python train.py --arch="nf_resnet" --horizontal_flip=false --targets=["side"] --activation="hardswish" --avg_pool_shortcut=false --loss="cross_entropy" --init="trunc_normal_002" --batch_size=128 --lr_schedule="linear"
Rows from block 9 of a small image classifier, named by matrix and row number. Rows with one number belong to one channel. Each number is 500 + 50 x the weight over its row's rms, rounded and kept within 0 to 999. All counts start at 0. Numbers have three digits each.
After each channel's rows are labels from the 100 images, of 14976, where the channel reaches its highest value: "strongest on" is what is common among them; "lies over" is the class under the peak. Only what is clearly more common there than usual is listed. The data: simulated grey scan slices of phantoms with and without marks. In brackets: how many of the 100, against the usual share in percent.
# convs0: first 3x3 conv (model.blocks.9.convs.0.weight, 144x144x3x3, standardized in use, each kernel summed), inputs 0-143
# convs1: second 3x3 conv (model.blocks.9.convs.1.weight, 144x144x3x3, standardized in use, transposed, each kernel summed), outputs 0-143

convs0.110:486507495506561498534557519453550443559483563573442505488523555401502412524532430444427417552588555431496528426516534434467448524582458471613494471410502578452422495485462519473426450435443519589453612472511533543494527443561543530519529414580498502419531508516456515537441539511454567599466521535569571526501414533522490538415539506426496561586444529467456461584533464530499520499526486432500519507483440492423479452437527437547548
convs1.110:481525572490507481544495466590515404457494465493595514466464545585511607554505364515389396471457506415525483426490416601539445517501523437452592502470484532455489437455473527480491496479440537522542492458495546427467544556522467494531423551491414521509559540528596525444411562456416533440513514469440498518513548474525433540539534465501466565509556496579508522545509477523488528499448520604469512463570515430421456576547412543411472
strongest on: side: left half (68 vs 41.9); chest (65 vs 24.9)
lies over: lung or cavity (59 vs 6.4)

convs0.72:525479555587562492495533551486607482583539502459498487489503550463517440503550499565419451544596548497509473402481507540538444574547543542523538619415512460530470462603447529531486516449450523567439647509413482534477563434475544527551574448557459508432486508562513544525474497500462482520505518624513556573500458567520533508521486507521508535547450468476534585543536433451548521426424564451507449596575475559474454507460578450590503
convs1.72:525496537511558585661468501571485452455509525486564491447344490534479539475477432439457432480490509419569551566494482522489508548511498441473548489488510520460487549525441454398504556505481488506479508437563493441443475534449497409510497529507443614572441421367487483521445537607524417382534473520448498474507519566442403538490552501517471519366475482536509529511518523556569484463523595499438474551537502475478460531549464450510477
strongest on: side: left half (79 vs 41.9); ring (40 vs 17)
lies over: organ (67 vs 16.9)

convs0.45:584483566491435469454512490558507546436554372527504538438467469541538526438499573508519515411575418583396565529499540533565591546462544551552524519522535523535539472468564499459506547455511430442501418439505505419513570480437528472497530550519527367497438509507512504520567477503580430526419477567538444458476532493530528497439481361584469517408430494550484549536401497508543567423425450474499536536476454518455516542536434448535495
convs1.45:516491450466531607559520518497534535556559555536491372510449483506476476465499524437471486527582517533564543561551561492479503525491489552514391471557518496506457553598430386457532551545555515424470537471501470526509505465443527440472555526528533513527402446421451475568550459555501428520578430601486477512356435495418472494463532582470536485427465526551494447417455435584524476517547507504480524563410495599484499477511504411602517
strongest on: bright spot (53 vs 16.4)
lies over: organ (41 vs 16.9); lung or cavity (31 vs 6.4)

convs0.128:575500544557455591518567551489590461587562498478479526460568591511544460522512498516486461456568423482414505466479511496591445523525542503532510593531437563597475484540442560552509546421446541579447550453485525561484601462515562548497565516546451457473474543480532497464493549544478500586470554632536620538540560558533496558480569510505495588528434479492522547576503415500453467433461494474478538614521439541468512535496445435571543
convs1.128:446528493530474526561486520517509503441504472470568503462496454556410524475445470401412384460538543429458591473466461532433456497445567380544574448416506456470523550411478455532431441555406475524475464564494447516438465605483578491487484530502448539597447432451498471495436465578476454454516505556536479496511499506494434473549526549467571456435458424514548513518535459462446488417533395546508487461490421497424463494618466572536552
strongest on: dark spot (53 vs 16.6)
lies over: organ (62 vs 16.9)

convs0.93:545440464544459501502416507567517503426454413416488487454473414537504520467460535572519531441539423587415598535504517529560468539400587531465555561495448484518523500475561439478496522495560477474514455456479437446504466506403521406446576627517507483489430476547549512447608445515534449455459455490428412448511507527495604447516414438580548427460504485482559529476448479449584468435436490527503468481573469455474501484556436508507424
convs1.93:544471511479503472434436432391476589574486555494411492540532517419539389409500637545574567539475502616530448542521589396516538484533451585511428534558521521580530524533509543504544551517579481456491559527508522585563500429427455564474572401542574538435445467508514478476618489512558456521523508481516553510534433498496494533481437549548451487501538499451485496482498530438524484508558504425558496531504496478539548484453589409498489
strongest on: side: right half (71 vs 41.6); belly (54 vs 25.4); bright spot (46 vs 16.4)
lies over: soft tissue (43 vs 17.2); organ (41 vs 16.9)

convs0.140:524423479536433486486452479588519502462443421403487519454462450543472515433470549553530572430521409578379541544474476546555461566422591517465565568518464468554527444465535449446480520474559457456474451436447433464538462536419519419463569637481510470509430452516550497444604436488551443479463481491441455451514547551460573462536433444561526445482537468477537527459437418454550460449423481528497443509560451471511504476559451546500443
convs1.140:544526505528517444471453467382504564547494522479426516568518508382506403494516613555626592520465455573488433574509582416527501523525432603528453519530535516581480488508478560513520526496585488484517527506508489565582495421463409569495584361562542506453494489534483540499617483464555478521475530486527565511563452516510485502464435503578493469537565491439468533462480538465546495542516520409549500532527540477612550493427546456536478
strongest on: belly (52 vs 25.4); dark spot (43 vs 16.6)
lies over: soft tissue (50 vs 17.2); organ (41 vs 16.9)

convs0.46:531505466538498515565490573440526466582484492586457553478580532401481405506567408447405440508562514481498593421514564493450504568563517488601468493503505571442427503573498477551499438450426525566493608487504518506475527475498465561526522481572492512449489525524485491543418504533436500619454581503556541517535468568562527543450587504456510532534428500467478504644493471560468567506477462422523564516486467444469522418428521430494586
convs1.46:459561588509519499562474511552533468466494514495588498442421574529525543501522441503413436436469524410523498488478453600539455522580498443390569513440471608405481477470456524525467491478473570478547530443469532468445488517470536469508450556467431510527503495485483482454456611540475467391549497425381479519422541462456544597513551510496480594418489446557545514578557492566513492505503457555446503449496548408443484611490425499426457
strongest on: bright spot (55 vs 16.4)
lies over: organ (36 vs 16.9); lung or cavity (32 vs 6.4)

convs0.85:492480513608545491458542514477565412558458572447458495497459519447490416471568453566435426550561543404498469487466530448479424555555544496521455595421524471524434425506441519423453469448481543546404630526429469571498521494550560520557537411533441590466535485534439518527425503503442546506549491571523523540490413568492485509552497577510467549579540486442542557555549407452547469457511539462487402538553480552505483496424545536539498
convs1.85:483518555566569507607474474583485428473492476423623553429419525530455578537502402492452424520478486395532510527491424551538464543547488434456576501459549536496561497477466448456470512442497543537538519425531460423434527550489438476566464546485417553570534481451550529481441563522460459356499509525426518527462527535517392548493549457547563555471550495591490551526522521556561526483462579562490539503550526410466467569544447463482462
strongest on: side: left half (79 vs 41.9); several spots (42 vs 17.4)
lies over: organ (62 vs 16.9)

convs0.83:542506483547467412496423511569479564446572385516527555496463400506477532515422551467493519437563460587445566497547509529522563497388510550509545480552496466485540455524572472495529584490499505460498423458526481398517499484419512432446490529481499477501433453566525478521578366503542409495419483498450411466523535480547549419432436389529524488405440534558487456404471540426534512476441445475451526457499478431426504473502452479515414
convs1.83:507462465513468599432488544477545510560511534519441398515533492496503480479468519472496511534592515578570564508508545433455569429452548571529438446597537440535451572613518456455588589552537452427457554476562443506528550481475535510456507547496559497516459443455470387547546439503526485552529432531515475599410475470510527484502475549432518467405473533517500423392478500560428484485500455473544549530342471557481536466535562434491549
strongest on: side: left half (67 vs 41.9); dark spot (37 vs 16.6)
lies over: organ (44 vs 16.9); lung or cavity (34 vs 6.4)

convs0.123:475495518509501559533555554476531460563487504577429542461584557471487434517511439436429475446539462455423562475490533478481536546554509446584447496529490591503404469605491482554455429395430554564461580464540576521426484461520481554535516517582512481446521530517462504497421514515471519595462596534563564518512505539549527548477574504491564567508434515452465559641455489564451532463507460425508625519514436496450518474493487428506615
convs1.123:483556561479511509528474507552489480482508530483598503458507581525554536494533465482434484430462559417494482502479444594538412545555490429379573516452451601434502506471465478555429477546496613474520522518425551471410501526455516497481468571454430475554476484491465477433488614517449432397527502471365499533508517496523507593518526511507495604406445444574502497565571420591543522489520517546448475461521489410470450592465434505490473
strongest on: head (61 vs 25.4); bright spot (37 vs 16.4)
lies over: organ (51 vs 16.9)

convs0.22:530448458550461511490398536553512506410475393415500483462499396552500514461449551558536543453537434565420585554493509511564496520398578538457535558517456480530535501491547438502489533480553481466518463442502473439518508506396528394473574615506512486501422491557524514436589422515549434462465446490432405432539528518511592436505416440586553434448494489499558537474454494450551473436412475521470491468553457429483494465557447495503436
convs1.22:544485497457518469461446441393463590582480557483424497522526498437506388423497635539565574524471506605528459546510591394518510497524447612515427538558518517591522521534467508522558544517573495456482557532486530621550506450408471572518583388564555507478421461506490509471613477529545429519551516483510552515526426498492498547502454567546455477492509485473510521494504501440528494508573485427570472528513521497540552490445577428531497
strongest on: side: right half (67 vs 41.6); bright spot (41 vs 16.4)
lies over: soft tissue (40 vs 17.2); organ (37 vs 16.9)

convs0.10:493513495459507450512526535448466389538456482491429494450501573479430381455492427414480522448501467434493557557482526472436548542529450451578462466635499600471413463527511422491511448413490633501460619495613523515398414501551432478516492469585515590486498499498488428443419549467467552537496549533529500469529569586523455557547479485471514544516492534468485475593453483528448495483499484463518574457510460576548515538496504495436564
convs1.10:396563511505470495487523533536546457489530465489585538480580530559458554509457454471411509407523579444429515452485451573486426491494523395449601481494439534438530502446476475633418445549447563500559461546434487486405523586533556513525424560451416504558526484543529543431470558551417475455511484514422478578501459487532436549516554474458510546406441488579472483538538413549482544472457473550462481435507484465433418532464461565464518
strongest on: head (59 vs 25.4)
lies over: organ (66 vs 16.9)

convs0.75:508515502529521484521554510463531503564497597573447512498572547401476444553507473353399421523551533448473518414497512465454458503595446456598472428448511580442467543507448539572469425473443515579490598453495517480441527456563465517523472435513484488436548508525426474547386588499440572591494532559558535510481418508491462591432544528411521512582478470454458461556540439518432527513560470474486546537481466479478500465430483469510559
convs1.75:486519519483525484559526541537506441425516509458562500463403545609584593501533405532384469489465497421530511444500467573537464527522509487419530555489439583468539454566455478441562507439454534542538503411491556451486554558540475498563447604422444520556542554483548479442430563470437524393517487522420499463466506503476531551498561532473447578477478481582518510568498474595551527493457554602410461443537587470487450531507421485442451
strongest on: side: right half (71 vs 41.6); bright spot (47 vs 16.4)
lies over: organ (43 vs 16.9); lung or cavity (25 vs 6.4)

convs0.33:445466499532489505556566525439561429580441531501460488459507593477441390495469396390471471432560460447486497485462484507499504529545464435552463495607462626495423491524414465537536469437454545550461561482547476590397493480591482532493484487532473551476583531521497430411430595496451580532471524597552525503492553521538499587475475550442515585513463472443467499520464448484397456498545428406480532477520501537503508532493488437443559
convs1.33:443537493534478494516490483506417497434495457462637549465580501549516539464472484502414507420471563439400491480492413595493389534492495398450564534425432506476535514448465471589391378554472568564532455572425516478429526590525538531549466521455411512554529477525506504441481554503436479436436449518432471516566506495517544531495512453482467529500444456561462536587552423526547523463468505575450492423554456465488451513491420556520510
strongest on: head (69 vs 25.4); bright spot (42 vs 16.4)
lies over: organ (45 vs 16.9)

convs0.37:595436481525393523514499564522527464504527464440480487426511518540524469467463543462538578389501359463376515568493477485598448470417519487507485509605399564566474489539474438534499527433514500479475498438532460596477486505500460430446557515526468513540475478484458453390534508494525501533538511579475510457567644558511470514480476509510472530512482487488520462495412461490437381417457445533445534524482455508487547550554364464468440
convs1.37:485470411494453481444567490412474567503499445549467538576522439432495414482458593462593546474490532522370500514516518468460525469469492465597506453462531440538473490468495533545429420501501429516474482616486505534538433498528533518494507408562537539454538489532532522525555431490569545592450502486612489421555459463436526415480437492513527410555507481350500467480507521397466490518481425436555544495518465562575526413496520598534524
strongest on: bright spot (52 vs 16.4)
lies over: organ (40 vs 16.9)

convs0.127:458426486584556529547561511508570474603550593524455496444530571396511438516555467483379472509608516472504486403462550480531427535557530494585527540460438565428433471522448542527467477428429479555413569466473474526392520439568545507475536465527445492423535450562494510500465535479427558534506526558571567554517500537483516542456501546435514562624468434461482464538501466468545475438550501431518539482548449500393460508465514456557518
convs1.127:458474510497450463487532540614500379421443443511537512455486473577474565563506396506458379490520512419569546413489434534492551460439552438506550468475507466437466428487573515456537530482424511563528531400580518430477540538589476428463401590467468455548579577509487542533419511442495588487552557509494461511486584469536510498524573497453545510562541523527549445480499563549444532510408514551511499496511527468470485520586407529433505
strongest on: head (59 vs 25.4); dark spot (51 vs 16.6)
lies over: organ (73 vs 16.9)

convs0.30:474494484564506499513543510456523508569511617556482492500598540418454461524467474393425473526533534451491473401496524461473495453565438462572459436474471565455480560530409529563497444486380484566515562465494504542474529416585483494511484414501468489408595535556433476478398573510426603541522507520595552506542475494484477552433482575402517537598437478447491429497533487482409508505602479447465546483494477478479474464431504435466526
convs1.30:472467526492533460535494510582505421429484487472550521495428532609536589513528398557427455513477464425543481469523444575530485524518488503441534544502480550465510428558479524425570505409460523550554502383528497427515593525548441475590449560452454523511558603503527519489413566424443545420492483490439500447447537504496540527486538473488441559523483521548505527561449516591555574519445595584421532437560603462524478525510414466445447
strongest on: head (63 vs 25.4); bright spot (40 vs 16.4)
lies over: organ (58 vs 16.9); lung or cavity (26 vs 6.4)

convs0.48:484462485580547554543529534458546467589519544573483551471587575425512452511521452484428426513604523470495547424507567472520507506571506469635470522478491600440419499560466500549470465425432477590470586467532533518479515446526536526481549465575494470435508517600484505585443528508474535655470554507598552508472463513499521523404545471489534585604442508457473519576513499512486554470504489418489542513527448448423500480468515455567575
convs1.48:489532557445476493542525508609531404454465479509558493451429535585476578565521397477415391453468551390542487399467434566509475513515535419456561489467454522411516477474464530455501518482417539484509493451514518451457499586519489460456429564491429509577534513496440543479418568479460532435551558431446488527488572491545468527570540514473515556514470470586541473511536491523491525482468493559469437466533503427366442579572413532418451
strongest on: dark spot (78 vs 16.6)
lies over: organ (61 vs 16.9)

convs0.65:487479538600527548526573481485558477595514603526435501469564587398513434505530447477407442511565511462473487432461561453499439524601502471623497518431484601492451509520454544523457441466431477573482555461468511558443542446576541516520512445539452486434572535564486502519427582528430567569512538559602576534521461530457501571445528550435512591604471462463487498548507463506522518477572516431498533516531465508441493525429490462552558
convs1.65:478479501500497446544538485600494399409456462467579522413473495589539572534548398532447412485462524417545481402485409549525506526474512439470538515478475473444494417477518519474526507442433536610538498407553535438446556547553459449519438542452458468515579574539542552500412553424477544431539525504453479480470574531541481502540568499485498541538525502556544540567526549545522554509419581551440547486567562445445492538544387541450457
strongest on: head (63 vs 25.4); dark spot (49 vs 16.6)
lies over: organ (43 vs 16.9)

convs0.94:461468466575540529515477491543558580497646542481489495480575502452516515580475565500435458515583544493476467419523583429549512427452474522511495515520474480486505502567472517585442579484420450509501494428498484507488569418503606393458505471473425447419511506611480485482483437547488480470547449457486476481503492447492527454440460528452545520568384512505528431413534536410538565483540528399411531383490476486448439468445467403468460
convs1.94:513388480539489530457490459566461430523531511522512441510465493582464569472517385486466454553556429444632565554539525550451543467467527492524432461499524467454418489565515426424591587429485457510468468393566478455523542513515470483544479577453536496493453571446495571540413465520464507465490544551512501477522474515508525480411539434432517478553472565536507459460396538584453492574517555569428476527418556526611500439545409531549491
strongest on: dark spot (54 vs 16.6)
lies over: organ (59 vs 16.9)

convs0.89:567478487452503466455444526537453513437535368469483466454462412566551522454500551510550568451531441530434549605484506502593498480377537573449506520537468448545553469477517467459485546458563484428510433489550466477492516494397547427477559546497487454515401476452499483512569400511571394497467473493428481460539558474508492406505425429572453456459513492535545502467435520498593546434359456514467542515500439464487512502563427506533411
convs1.89:502419486494455576463450545498528493525488498540448408557531454514497508511479500503510495539572511577597508479542525419479574476459524567543374479615416454538464606558495417438612601595504481425407548457570482515543506504509497493461552537507587491526493431466432427568517427501525530520522484547535487580465440483525506496502489537449515454557426570568441422433427468499452443491509496505556518556434476601520524437528525453569548
strongest on: side: left half (68 vs 41.9); dark spot (52 vs 16.6)
lies over: organ (55 vs 16.9)

convs0.53:531523466547455468479442527552499506471508474429460508522517454525490525496416524536481465450546456622376573473546526529529421486443547476485554526479525425493477424537556505442433497423512508532482449409435461467550529488416555414449557581469459525465474471535562482535581369532501417486456491475422468431497467500506610407532433535542556473511476529556579509441517395420590504483457548509435445497551380446504461462488465499557458
convs1.53:525425484522511571487494480466501517515501552502456411541477461468531479442489522505538531551531474537628548552546549439459609475486516525533455474649474453524494582554511492427595650578534435474438544472646468495562527483478470458450537528508579563499407414429520487518495431580552482503463488498539512573561442527511498472507561474465514459463485635520466457418421526501494437496545522487501479523408432548503496449477558471524521
strongest on: side: left half (71 vs 41.9); dark spot (61 vs 16.6)
lies over: organ (56 vs 16.9)

convs0.17:526491513504537483543570486428513487580483597555469513512548577411449451486512441400438455532535544438519505417520536465429489473589418472611493430454490593456467541469440533519483445490414504591469594484516479563470500441585458523512472415526504489430561504515472503529408601526440611579505516521598579537505452503507462591438520522385479572588461502466451453520548495525452501502565472462489530499493484514436494499423506460513541
convs1.17:488508537496524445581536468562496436420496460474561513459456531566563592527553407563420444478440487445533472438483429570552466558524494479439536553497480550488505419518487514435541505424438544554568507412509509448483586575560452492573468533457432535536569576506557536457420576446431538417478534498424490462471526518514474556558562473521503572507543504562511550582495497545503549491426574572421534466555594455413467551517410526454446
strongest on: chest (80 vs 24.9)
lies over: lung or cavity (61 vs 6.4)